config.toml
input = "log_mel"
encoder_positions = "learned"
decoder_layers = 7
decoder_head_dim = 32
decoder_fused_qkv = false
decoder_qk_norm = false
decoder_positions = "learned"
decoder_tie_embeddings = false
optimizer = "adamw"
batch_size = 192
decay_fraction = 0.2
Rows from block 8 of the audio encoder of a small audio captioner, named by matrix and row number. Rows with one number belong to one neuron. Each number is 128 + 32 x the weight over its row's rms, rounded and kept within 0 to 255. All counts start at 0. Numbers have three digits each.
After each neuron's rows are labels from the 100 clips, of 14976, where the neuron reaches its highest value: "loudest" is the band of the loudest frequency at the time of the peak; "lies over" is the class under the peak. Only what is clearly more common there than usual is listed. The data: drum patterns on synthesised drum kits. In brackets: how many of the 100, against the usual share in percent.
# fc1: MLP up (encoder.blocks.8.mlp.fc1.weight, 1024x256), inputs 128-255
# fc2: MLP down (encoder.blocks.8.mlp.fc2.weight, 256x1024, transposed), outputs 128-255

fc1.471:101116127163144144113129148134085113178164136105154104123159157061087135105172145093118178136083141161133134100121145114161174076185146152171134175124090179136105117135156128133135123139149115242134150161169106136101129056074114118145177134115079097083137125114157139110127098056089165131199126114068118096092126141123158092133079152133180092128124132193142172142108103174125111155117
fc2.471:075110188187192168170087139209143145131136191089110120111152107149138164141153119166130091215083142158112135140099165135124161077149137101121147107101093187157090167142110139166135147120088144090134094110121111116097127144154092143085139113190076119054166162099150066131083063159164124118098190100125113091141121144135153124170136085148086114156128135105145092153098171132101130170141
loudest: 4000 to 8000 Hz (53 vs 24.2)
lies over: shaker (30 vs 0.9)

fc1.701:133210162166127156094183088124118104082106109159163134090144084124062101202171080121132104152123116102080148126152054141139088108104160114114117055114150114148127138142136104133167132128168148083126121132182151125093098141162096063187086074088120126093120128084191149149166106111155114087127127128060104167212116130164081157182123103135111098165098147109122153182136106118168143135106
fc2.701:155141105045204107166140168101098132158137095141158147126140159169185122158152110221133142133087113140125130104128170129158196165118135117135087100109107091102147066098087067099136161080142109142078101110168091097226111144098090128130185137175090202149151123172121169131092118124126187163107114164195183161143115126136159137093098123129144123168114126211121187101079163151107177158147
loudest: 4000 to 8000 Hz (56 vs 24.2)
lies over: closed hi-hat (92 vs 1.6)

fc1.322:130208115120133102111148099149145166118108099169183157114085075116141127105069114139136107148155068109165108078106079117109125065052081119160095106127164181124118150208103142166137091117138173095126132178127167131180107154108143088177122090076085137172131112152144118105148111126147128134162130067098098143159175116143091100168152154132140147093122092068129113101093112140169232114141
fc2.322:101111094160142136181129185135129177155064170056088180127118115091103134099132130124079151157163076109156167154141186140107102122130139127123174134201116111144189112109108186128104156123064144102109140109077163109137130121172128149059127176162157151095176094114160096157115135110154116131081160094171090112140132129135116105092115133114147201124173137111115086090093102130141086118144
loudest: 250 to 500 Hz (36 vs 3.5)
lies over: snare (64 vs 1.3)

fc1.120:136105121120182130118122199151152212115132169051105111091124210176133089082157152120138129141111122123102140077090168149093179125146142067166185128097120122141182187101172143124091163107102134093101029150105170133111124140104172146123132134125169130157139142096127147162167104126106128164184120142144132101093194090153100061126124134136120123101138088146142166124076047173181141166153
fc2.120:144092095122102156172134145128094079115106120168125123137125112103151164110131158088175109085112116137135065157106148078127074109092041137175128114119139101126114190157135174126113120116154088156066155109094138157136125129162178151067117158120119072149109150121158145115096118102161127121160118185103090167118090125162125194133145071150184120141116107085120162121157179148068126097149
loudest: 1000 to 2000 Hz (25 vs 4.6)
lies over: kick (44 vs 3.3); rimshot (31 vs 0.6)

fc1.667:112111079153142133109179167117163135061140126135102148160168167066157182099070130160148105134156084123155103108154151159104204098100113151135172115123123152104161120212121112130153125116102128130167088204069116112139076149095146152121100105112083130161133118133164091169173102165138129170167138078093121153124248105168115103110128128122129165129155148118148145141154109150133178070147
fc2.667:165086109161158068162121152114092190102100099133145161136124185145193124095139165084111142157127102113157115135107141142126170095139085165129100132107112139144206163098149146079107155088154123157098063056136143097221128137138124110062092167087128123151122126147163118104088113153155139108127126070148112148118111121146077143108141139113143138128119152134115148136068150130102135087136
loudest: 250 to 500 Hz (26 vs 3.5)
lies over: snare (80 vs 1.3)

fc1.697:127112100116059165146121145154084091123122090115142126153159122149173124118120123107143197160060127126113143100170103161126148132156156134114105093089095094125158145122103138127155025109106185155176144198119118128108163096134120167116118143188129147117079130161056042170106103143098125088150145126155138119073094173078099119064063148075097163157083092112078070173132132128182123119135
fc2.697:143221082159111087112140138149153085047160097117141136152121160130158184098135171144140178120130057063129181131124090083153125132182135113093086078144103070114149078080056149128142117091205130101111062099142157113106130146115138114137074154124149162127112080143132107138177176162180132153168112141137066097144121156132060102142124168153112142173068107157188126130129155115178149101089
loudest: 4000 to 8000 Hz (54 vs 24.2)
lies over: kick (34 vs 3.3)

fc1.70:103067138181166098116175106142166147152123166106170121119141139156122090159132019128125118147122115083098146097142144155091140155167177147164106094095150196173132122089119056086152098098099103158094145115113129129113137148137109133153176133110109117134129117098103165096111107143117107164157127056110107027163114131165126124129090144094119102071189155222110144155070106152120136096127
fc2.70:151063133124104143120061121107177155079124109074146065095073125173169108122086122154200145142108126118100129165059121125109118224112077108146133104093144124127113145100080223126104123026103168061103153140118070162156136173122100119117146133172116118114139091092133189127119091137086122128141161144150112092088124070198142162088159135092136156108143145107141124201118145142133138128175
loudest: 1000 to 2000 Hz (26 vs 4.6)
lies over: rimshot (55 vs 0.6)

fc1.617:100137111161197105105172128119145129123111214123144145148133108173123108100133102164167117140102094089142125096172150131099102145122121158210113115126200206103109103124101074124135128108097107153102135129090141146124168148111109134106159085086076106158113109154130170063128108168130115170206142123145092033093130096157109093118120153129123095059120172207130157175083140192092173148136
fc2.617:120128120133130156087109142118130098101149071090069094124107152126118098091074167155161093087150139162122151138047148102123193097121104115138118173129107130153148145148129192108081143078115119040134174179061075138084163108125118122127128201149116153165165112112107152173167149142095124193133132105079154135095163106184156144137163163134146186107127079087116077176122112175150072147126
loudest: 1000 to 2000 Hz (34 vs 4.6)
lies over: rimshot (42 vs 0.6); clap (34 vs 0.6)

fc1.198:141143125082104156092140127105126195099141080111169112125182110167155091116078175181145188137118149136093104070159091162094125069089085162121122107127156144133112068190150160138109087095142160108146101171115071138132128153127120150141154168123138064171114131128096115128149116133103129172131143138110128122178153147103131117156084109121112140092124146097144107215146129174187126141108
fc2.198:045116153085161169113180201122093172152108158136127112107181099166099110136074165124157147127144235141094159088131115195142164142172135153146190107086144141164074124129119143116134094155096086142107103102076082189144200086185157163129199094169081160109084169154169117113071114131086124140116178119116173065139092176068100073113120097135065108145148131148096094140099074159086078170107
loudest: 4000 to 8000 Hz (50 vs 24.2)
lies over: kick (28 vs 3.3)

fc1.609:114145100147154130127134157152173196126099104136199143077092129139124131099047143110133086148155078097118111076113127138105091103050092112174123112110146150131151146171127142163106108117131167109115129144092174138122157159122138069170095125059087117163121076144150085113159108121159138166212145081099086098152117103173043084140143147135124143096162117111126086099089080162158212171154
fc2.609:112122093146120132153105140149164130109072134114030158133104109071127176103138139129101134136102092167139124142147159138104112092113150130151164137203116131150191126124152195121104103114105143114143183145075131111067109126153186186081137171147103141114162160129175107120133157144146102152099145081112110141128127123160103138110145124115152212103154106083118088067105093129153058078163
loudest: 250 to 500 Hz (35 vs 3.5)
lies over: snare (58 vs 1.3)

fc1.207:149134169120119116129083097079176150121104096083166104103094155127105127083186106121098116146111088163130154152096126128162094098137162078116137133180118155131133121091136087165036110145161136083104169090212180112094097114085168082161096103080085144095154066120114174116176103096186121070128083146114082129147091131130123084152114137143148099126137156170137151108168065113170176114107
fc2.207:109159119161211142126161090112090165122196170092120094124182160172130160173086155111162073097109173152114154079123202177102147069156131169174097126116089193103109131139159132099160098119093107201105067092093145165146081154139137178112144099109173170179093127147131120132114097141116128140171137124152117081104125116093140147082195113135141081105124137178120138184106172133099103147144
loudest: 250 to 500 Hz (25 vs 3.5)
lies over: high tom (25 vs 0.1)

fc1.283:151146083119148111130168147088169127174088183184082150171110083125117141128123125130154119135136090130130158129149172151089098155093144159167164137144172129138100149119112134174129138138096118163125207168118134123121119113101127094091162059101085114123085099128158160105167109118126111149219147104100086097100119075150154059122130129138157103110132185128109124136067078176092133136147
fc2.283:116189082163113169107102150150100089180090129177061095118084141087146084097144205140135141093164129193162081113117129126142139124128145105122123129135150163139158096143130184131091163070163170111103140120067089135074159132138111144121134178143180126111135169128141107121134104189097094159116158134136159185152145127089145210197151227081146137106103060116164104168156142118123091158168
loudest: 1000 to 2000 Hz (28 vs 4.6)
lies over: snare (27 vs 1.3)

fc1.33:125122119157159129156140164141147168141071173069085092117143160170140155131117184118109187160099117076116170082129222100065098125089123123126146081137145127156131069168105117119107056115106137132117089094113151119097165119190193155075116116130123106131120083123171160124134105092150121176141132155125084082113088103107114075123095112171125061064161152095054165110046177129108123188130
fc2.33:173103072061092117123067163118092170120120078130062144080094074153167174126178182157136186139145136160074114130171113114150097117151159096147134131140160046147173113119103148072073088108132140054118160109122133133090202185132145189120082143138120084156170125165157190125131122087125132165137081151104067186127123105128136124081083124121112146159125114146137100167099065098163157093164
loudest: 1000 to 2000 Hz (27 vs 4.6)
lies over: rimshot (39 vs 0.6)